python train.py --decoder_activation="gelu" --decoder_block="basic" --decoder_upsampling="pixel_shuffle" --momentum=0.9 --adamw_lr_other_params=0.001 --lr_schedule="wsd"
Rows from block 14 of the encoder of a small segmentation model, named by matrix and row number. Each number is 500 + 25 x the weight over its row's rms, rounded and kept within 0 to 999. All counts start at 0. Numbers have three digits each.
After each channel's rows are labels from the 100 images, of 14976, where the channel reaches its highest value: "strongest on" is what is common among them. Only what is clearly more common there than usual is listed. The data: flat shapes of many kinds, plain or patterned, on busy backdrops. In brackets: how many of the 100.
# conv: 3x3 conv (encoder.blocks.14.conv.weight, 240x240x3x3, each kernel summed), inputs 80-159

conv.82:501498495478483476488489524497509474497456527518545517469512502505502509505474449524493478529483483525499474499494500469554510524476490497505497489499501488565523485527495524502493550516531501476488500474477441443567520516450501537518512549
strongest on: count: five (42); cross (38)

conv.209:519490501520539498488494528467466537494477538507448493552486506516475506528491476503477500499503515507486526549509500520512497503493499488500503583506519497461513482481481458492515506521565479510495500565478516500478487506505487499471507439
strongest on: arrow (35)

conv.169:518519527479470511470491518469493554491523476499544492494485485475527448543492503496546489532508502504595537523531501519540503481502499480495507524448470522482496509451519472475509517486533546520510501538519508547443501483492534463516470533
strongest on: square (62); largest shape: square (61); count: one (59); largest shape: circle (31)

conv.143:518491494565504487485483474529494419498483463566474518466530493508517439491500542480479515511505515518495519514521500501481494508480502508500495542471524550465493500512535541498535443537425491517501503478527534521504476486520500474495545457
strongest on: ring (33)

conv.201:489498515456480525510471525492467524498495525496513482518502506478525494505486470553491491540440488493502508478510500532511500512479515501498498521471518503467593501487472497506475471486523479484480499523492499518540411473496510503552516446
strongest on: frame (75); largest shape: frame (37)

conv.114:478487502461496508585510506488512510498447506499492502485472566513480516501531485532485522536489522454467463550503500533533519518537469494506499473473542515494479478472537446527550491509524480466535498483530473503461514501549518514508477590
strongest on: count: one (59); ring (54); largest shape: ring (48)

conv.206:475494493480498497520505481503484543487491500482479508490509521542494464506506471508475495510559478479462484533501500528455494489490499486499495505504503647494499477478542510493573481520467480497473497501570479478464475489542524477496498474
strongest on: star (60); largest shape: star (55); count: one (53); largest shape: flower (29)

conv.195:516492504511513503506480478512496569498523570466521547532477511495472516524464418493522491531511514519519490483528499540501506566501491518499510555529514511473494504487512466511486466470525494540487498517523492466487515464511456472466493440
strongest on: ring (33)

conv.40:502491505525446498529494530509518542502458479524466471499521503525473537499493518512480503497472480476476503493523499473525509432522525499498505504490512424526519486536462570489476558494513483515516500524469552502514497469494475484461465571
strongest on: ellipse (31)

conv.47:470509505495525508467488520481470508500512444488557505436492517491544524517477452452495501504488502513512499485500500548488494522493506505501500517535494496489550483548481463504519487516516504498491498440501491466495476534510563509497529482
strongest on: bar (36)

conv.38:518511509508525497517470517459486506495536523505488520490545500530498466496520568490523505495489462436539525510523500524469509473500540496498502473527516480489489509527504532500520544544507531513532500496494538557382477525542510496496488506
strongest on: triangle (38); ring (33)

conv.233:534514507463489512474470461452436493494518502509464497470482492495497542486523488483503498479459504529550521474488501505514482532456526484503502519506469422486492506527469523524454552526555487485451500495475548511484467480494464505487493416
strongest on: square (95); largest shape: square (94); count: one (49); count: two (42)

conv.120:465559529468470495493514484478498456497528527505487490486468534478498480511484542483534486507449459492585523481493502487518491488502534495497507462482503453443512517458498498529515503502493544497520499471499511549503498511522501483524503544
strongest on: square (63); count: one (63); largest shape: square (62)

conv.72:510500524496527503516503476488509554499463478525449538528473519527497567525517423482486502491489572477520484491459500484486506550508491490503497504486445468470521518490496507520481504493538503557497499547476536518532486511522489544505492456
strongest on: count: four (45); hexagon (31); frame (31)

conv.181:450496491487521481478518494486509532500441536466499502515501505522538593521483434494482521524549538509489519502503500514497504443506502481506501539494467493499480486533510490527550464486521478515510501523478531398559510512517487541488494542
strongest on: cross (39); hexagon (32); largest shape: hexagon (26)

conv.61:492507507479503490518530513480551533494535488500570502476540485519495490498465485515497486505518523490496534521466499500485517515522500498493500478472505520508487497490521494510557517507479500491516500480490488454533577473505488480455523470
strongest on: hexagon (92); largest shape: hexagon (91); count: one (47); count: two (42)

conv.142:527487491516474512543518505506503494498503497490496528473492506534486508508496504490494480512522471548497496551481500503485506519496455489494494485488510595491500500495542497500554453497496487490480501499559487484497513481553514488468494500
strongest on: flower (52); star (42); largest shape: flower (37); largest shape: star (35)

conv.57:504511484527512508494528506482479531515479444522436464504486503515517570502483532496511493476520482505496506471529500549514499475513456502507503501524482460509464506467510471474539525511496494530509497484514508474496513505585488473503499521
strongest on: drop (36); ellipse (34)

conv.5:536504515496544497520488499516478537501560578491520512523507518512492450504521498484501506504503519423515471493533500496455513560506510504498504513561550507429495506532506483496503484518569507527495501493498491570428477486497532484471472486
strongest on: triangle (41)

conv.223:462495497498531509497503471480459489498529553508492531511519511509449549499507476491495503482517519528509444509495500502482499538505514485503499499493456500501475491493493512494515482499528500532488501518507521459509463506542470553475489449
strongest on: cross (46)

conv.58:552498509443470512508485562525472496499528479479530507505462497497527480500497552540500500447515525440499508490508500447511513534511513499505497490446442508506520495507510518485495578516520497512496500524511543541472497524511546466490496531
strongest on: circle (57); largest shape: circle (50)

conv.64:549513507514448514470513488537500511505536538529527497534535483496522506538487560519502501482509546445484545529488500532452492490505499499505499458528464486508531513566493540479513496503482510555506500474494522492518500491505532498559552478
strongest on: frame (76); largest shape: frame (29)

conv.166:448503487516515466491501545549505592503487507478541495579484522483500511518514440509484497491472526543505540498494500521531518547522491504492500509461519495462461514502492438514539554461539502509509498493478487492528528553508509510553474548
strongest on: flower (33)

conv.21:469505511481443505519516488545522477493477494537485499490524483504520522511501518496508502505496496586508526555518501486502541474546500508494507525486517530477471524533498508510535476491472497510534498508521492456525575473479501454500427479
strongest on: hexagon (100); largest shape: hexagon (99); count: two (47); count: one (44)

conv.16:449487500481472480516518479556417466508459479528494498487478490502502509483502519482497509485520491536493515525509500496507482489487523514512494490478516461522509499495485479515535488472494518497492507535474510474527419483451492479478570471
strongest on: pentagon (100); largest shape: pentagon (100); count: one (60)

conv.35:495532520443519514462509474501539482500541475489502533490511491505510492521507493487557494482525498469589549550506501537503495536492516490492504460490492482508515518509494528512495482497510557527511502520512535562481566550510529518514522464
strongest on: square (91); largest shape: square (90); count: one (59)

conv.214:498501489537559469522529505544484496501502482544481475512521492496475500517490536457487497508537557470489507506529500523483508507517442500498498518527504451499469494510486401476519529470499486540512501513507489429455490486501454466471486440
strongest on: crescent (32)

conv.37:481504513447493561532515470524567500505475509517557503464473587520545527486483567499475509469499493471508508524484499494479526507542493484487507476481491533504530483534513515509526464507493474489548499492519537512533556491589507521489508460
strongest on: count: one (58); hexagon (54); largest shape: hexagon (53); largest shape: ring (35)

conv.90:472483499477473489499521510545473501508491499507504490476492491512535538463502519471497488477514503509500533527499501450504492492490498487495493532466509431506518480470498496475498537490482474510496498496483493443511418502488471482481518455
strongest on: pentagon (84); largest shape: pentagon (82); count: one (64)

conv.191:517489498501565502488486484548482475510500482504554527478485473496520506499465454471493479518532488485479480456536500463479503498510493514509502522532495471486508495581497443499461506477517482490478500498473512486452444533488500500473539398
strongest on: frame (36)

conv.88:516502510496449528451540484488554520507508528462478470464504457492527533465527483492515557515525526521511523508487500466507499484495486510504502476508482448467552515540513495525504475503506494505500499546491509459511555484483491496490494584
strongest on: hexagon (100); largest shape: hexagon (99); count: one (47)

conv.205:460499503478488478486502521488568551488485508516463476487471470511478503512508437523483482517527546491511481509505500509488528507529466470469501497467445462471518485500502517487498539495533462507528500583462528500530534472483486525499489571
strongest on: hexagon (100); largest shape: hexagon (99); count: one (47); count: two (42)

conv.69:474508509532461527476491520495496525500482467506449458518550505509511564494508492486510509519520490556531508475525500453484505465501529521505499480513460462596456507528470590489496544515490512495507501473485541483550471463471478533506476523
strongest on: cross (53); gear (37)

conv.196:452496504489454537494489483505469519492515521471527512481505517503498500518499487456478478514547501503491516494482499479472490501475519483485496505514441503464515485474492544508511452491447500514469499507489536501519470500538497493474498440
strongest on: pentagon (67); largest shape: pentagon (67); count: one (61)

conv.68:512501497484507516520461508510493474507530496526521505550509509499512460512525472488516502521495515490494512540498500495502502551499501520495497506504486532505433505496530478524497504516491504501496500452535494525448481497542510493511478475
strongest on: circle (32)

conv.150:510490503493443486497498461497465512496525490540494504546555505515500493493514451491495496475531491507505503516466500461525531489504491505497494502471559508509480478498515479510537515474477478498511503520487508508522447456497494504485507516
strongest on: pentagon (59); count: one (58); largest shape: pentagon (56); largest shape: hexagon (43)

conv.198:472506500526556484500512450512516508495506473485473529502500495512471585506504471477481489450521519506509463498530501519498478451486512494503502506544465499484508502565494509495477445522534492532493501463474563489485505530490515551423483482
strongest on: gear (40); frame (38)

conv.218:554506508571490484468499481479510545496492449499443494513537463476484510498494536504492489497576497512502503487521500513507471446471482494503498535466442484555499475536488534486501507505539485527497500504473499500484487457458499578489505533
strongest on: flower (64); largest shape: flower (31)

conv.151:524504499540500499448505475487481517499515516511457528566519487502499527543487438473493486493555559476485487502497500537501497528484503499509502522465518491537491491560497527512492537512533493504493500510482556497458452509501552541494497519
strongest on: pentagon (48)

conv.182:532495504512492509494485501483519522499553583519460524532525483483492488509498501507523490565526506494491528490493501503464498535482521503508504531444498464494556501515478505517511529488546506523512502534496487496551479414497520517477528433
strongest on: arrow (32)

conv.228:509501498514575485496504524491521559497505440488485519518499496488501527500501461469501503527575543505483500518552499514497505475510488495503499537517473479482486516563498464516516505486590502519512500500487550445459547462493490503445452516
strongest on: count: five (42)

conv.190:539506491538461493509485557474486511493456476492506545514505511513513467497486503558461507491532518466463569533505500545513515488510505482500493521479496492538449479505487512498494564507514451515498500489499515521474486469504469490537515541
strongest on: circle (32)

conv.156:517514502547532482484528480447531462506463533490492492507499471476474529484484506488512499543497544515508505475519500502515481560498465479502499507554461491498460496530500478491473477457500512508493502509524472496553537502482475539527460556
strongest on: ring (50)

conv.139:544499489525492503537509546495518481498498539463512486495541481511532475499523560527519515545493486491479541508498500475504527513525478502498498535513469501534535509516530521502470569521507504526511496514515443474499539503512509498536537515
strongest on: count: one (42)

conv.163:534508523442490516509468512503476482493532516487455517524475494494513449538507516517519490438492488464535516533510499517551493499477536489492491453482467443548505511518492528513510488520462527499495497496478554549476473565507519500466508477
strongest on: square (59); largest shape: square (59); count: one (59)

conv.184:512517527450492514532474469481486515499502488486506506481532464529493484504538541545532508525523476464586482460538502481490543463501495509500504475518498496538501535497498501501506497499426540494518501467505474478531492458519499497513453516
strongest on: square (88); largest shape: square (86); count: one (58); count: two (41)

conv.192:503500508456514491560483496478465549494521485517482486530450541512543467473515534490499551449505501543500498538502499542476524480549476528500500496488575479439526534465510471514545545485490498506541500518508512520467477495520484499489464490
strongest on: circle (72); largest shape: circle (70); count: one (56)

conv.11:559498501485510491480510465477509516500527510492452520542478478529480479526479526481484479488502479488502482504521500507430479475502495498500497503501534496504470484521490486485459484471548481503493501509482515528468531437484412493461534476
strongest on: triangle (39)

conv.10:456498498495482510456515504525546511500443506536508538519489514493516571489499440522488479498522523544490501514478500506519492516505494493500497516477487524521513499516504517492565459528489461520516502533518530406560553460496459522499489509
strongest on: hexagon (94); largest shape: hexagon (92); count: one (53)

conv.106:471492502466481512504543527496532540494500535468527504507517483519484493481461446532472507494505530487466522518474500490461519497521465494488499443518491589465490487493516528492551521513499486540504499505527504468517585454516492500488486524
strongest on: ring (33); hexagon (31); largest shape: hexagon (30); largest shape: ring (28)

conv.234:516505499502522495486503522472523523497564529509493482498524509513523476482488530515491503505482440464532490461530499510483494479485553494501502530505566469517496503525499516513502554565517531492521501490469525503439506496503539528484500492
strongest on: crescent (41)

conv.23:472500505533463498516507514461502473492513518492470451457536489505507494494509553553481480487438474529500488496509500470507516458511513497494501505496509527500509498477494543489502524506450489473513500532461551497517486526476494499538450514
strongest on: count: two (43)

conv.197:514502496491508503455441502541475534500531523536508485523463501486538518511491504486516488532498498457522508498532500512476497495497503505501498495498500496486515497520485488500536537503533499492505501506484574540477425499510538503465557402
strongest on: star (34)

conv.216:484493510499500520490462495503490499482499499497504489489518568504511482523498480496478476522501490488537485468497501482465489486478525470491505511496522498477517499463492491495541517488463493488497499498492499468464490479503509466475543498
strongest on: count: one (74); frame (43); largest shape: frame (41); largest shape: square (37)

conv.226:512506502474503504485487524465480504495548505449505490482527495499491465501476482500493466515503461446527511494499500509499505510495571483502503549502521489503522484497497518463518521569526496471482501487503488517472452487477496449504539397
strongest on: square (35); largest shape: square (29)

conv.135:557503497562577509530526521503514476492464455504545517477493491515478489533498527477499491527544511524492497498532500544505508532507449498503499553529520552524484486584511493480549526509540477528508501504511498489469510494502503462475495553
strongest on: flower (31)

conv.56:471516501470505493513519518492488518498487515577485505494498517541491608514532473474489500474519481463479487523485500508458484483482477483500497475537603547493512491543494501491490471546487466532489501494515525512445468538510485497452518564
strongest on: flower (48)

conv.200:444496499479514510516518530467538486497450460482494487477506507500518560493496502514494493474509486531505487499467501467536506504493452496501504495527522523506445506462506516503507502480417485506504497484523510466529540524509510567489449553
strongest on: hexagon (53); largest shape: hexagon (42)

conv.9:473497498503583497525469464510458512507545452480464533467505505556519455504521534505516529526556505483494540506533500518453512514515504505504499466525497523480487517544519504515522473499465527531501499519516510527444456486580524435469453500
strongest on: crescent (32)

conv.136:482512498520446487487531545464599465492489474501469470472509488515522528501521501527502481524491471519511523476469500507515513463512533496477499542456507524434496491476543491486504469486491485478512499510506481509580566487482519479511493480
strongest on: hexagon (100); largest shape: hexagon (100); count: one (43); count: two (41)

conv.103:470499499462483527556478512471480498497529481463445490473454541550536472476517494475498527475525504449511477554535498509495487484507503495502499461543526502508476497485517513508509446507467501505489498510527525496424464527577507475473460523
strongest on: largest shape: ring (27)

conv.6:475495500484546508513490472550500474502515489521553480460536504466565515491476441514498518508471496508490491486468501495492521530517487516499507479545506485481520508527522488528507471468417518484501498477509497458485507552512520511529503493
strongest on: frame (34)

conv.31:480503506445510507548552476478533509502495465507480519499510488542489504506523525500499527501504541488488513548519500518507507533523452515509502511472493495518501523513518500514528535506497498546522500506510506503457594496505480481521515486
strongest on: hexagon (85); largest shape: hexagon (84); count: one (50)

conv.221:521501498464530487508503526439513543496490502491484484525483488518505546501492511500510513541496479525511570492552501498489508537502536506493502560460548491530520510559487464484449531516592511512507502514486491507508505456482495498482509598
strongest on: hexagon (40)

conv.177:471486510502487525526500536513367510508472470515504480509456497483503507488505533500500506499488462491491532513480500496511486472465504516507490491493492467490495513479482494491525495464469516521509504551477494479503453506457480494503543497
strongest on: pentagon (100); largest shape: pentagon (100); count: one (59)

conv.96:516508506574505509476498481519459523501504561521480486558522501492483547510482497501501505504528507494515491463502500485529472499490443489498500489532459479526497503514460537496495475448550488504495499491465517489523451508488436506517454511
strongest on: count: five (48); frame (35); cross (32)

conv.159:537503504531467520523493490489486449504494458489474495481507517501512533511513533500497526473515518552501501504482500556501515474501526497500497495473449487557542507533486570500526538526480518533506500514496459484493491458551516532483554464
strongest on: star (35); pentagon (33)

conv.148:461506522469480510490478466511456519508491519501470459512477521493473517500513466486504509493548471501506533535488499500516499483498541513514498495488493476514482524475491508513477541463516516474488504476490465493532456489496530500496533520
strongest on: pentagon (100); largest shape: pentagon (100); count: one (59)

conv.132:487503495530598498514498486466502523499499484496530510492507515503507578514508438437487524472544532541499485497465500482442484505499467496505495508537515493472526502546484440485509485458552478547512499488506523471497486463502452514438516468
strongest on: frame (40); gear (35)

conv.137:513487500502447505536504465474516523495499524508480482521483496512452470518527499516482480501457540473476507526500500481485514483542466493500504457524502483486481505460508478503506484452517476469520499530516490509490538448545445486515493485
strongest on: count: one (45); ring (44); largest shape: ring (41); largest shape: frame (27)

conv.91:501513500464530520481521536452512551499464481480463510509490491485479505495491474498500485501565500524503500540493500500550500465510484507507502522480476544559491513492524554501491519530540476485491501507517500527466528499519482521485486582
strongest on: gear (39)

conv.207:453496506485527508462511501519482544501517470478488537523515491503508604495518475469510526493560517555496510517490501498554509462506548512503500509495483487499554507485494518493510489490504489500511502555499544425595511531510503536467516522
strongest on: pentagon (73); largest shape: pentagon (60)

conv.100:535490483521494495469501536500519528501474522514511506528470475448457452486493479512515481549510496517496513484503500519537484474499517513499506529455501477518465496542501537504487539477565488468508499498459483471516500475460470564518479525
strongest on: count: five (40)

conv.229:457491506466494529538458510502431518510468472486518510480500494515524523482495503492524558491480488528484538509470497512453519507523503533488502510490504490455509524514521491549477465501486536491530499507490492491465451514497530519497474500
strongest on: circle (93); largest shape: circle (93); count: one (65)

conv.27:506502497522503489486504511488528519502539519500505518526540491474501503471429436500500472524513512491513536510519499512529496513479454489502497513507468478548417477508522513496510530445521490496484500500497467515515546510483457536549425533
strongest on: gear (33)

conv.204:488539519467492514515485481494451475500512482488480514494465491528485490528516454523513515498539481467538517532480502513505505493500527473506508461473456440492501520503474547480506526481506547523523501520492524499455462513520516524484490523
strongest on: square (82); largest shape: square (82); count: one (59)

conv.59:467487515493502536521488511513470494506530450506523519484479480474531440505501509487545513483481490455530491544536500538470491499494477533493502498500472475479498505506484509502484496486496595490498499452506520553441474512519502477523482434
strongest on: square (67); largest shape: square (66); count: one (58)

conv.41:475492494514498476476509481529483518505479445538524505434511510502499551496527532515480497498484507562506497523491501488502501431469536494504500521502506538504493487498496544509485526534436481477475500513502505464541497568528501520518522520
strongest on: frame (43)

conv.78:536502517504506530500517510514521513493580490482481532520511497518501452514510559478489505507516504452491506526531499485491506484509486493502503486536494501496484513528493525497517529479559490493526501491516529521443508468530437489424506500
strongest on: count: one (49); triangle (35)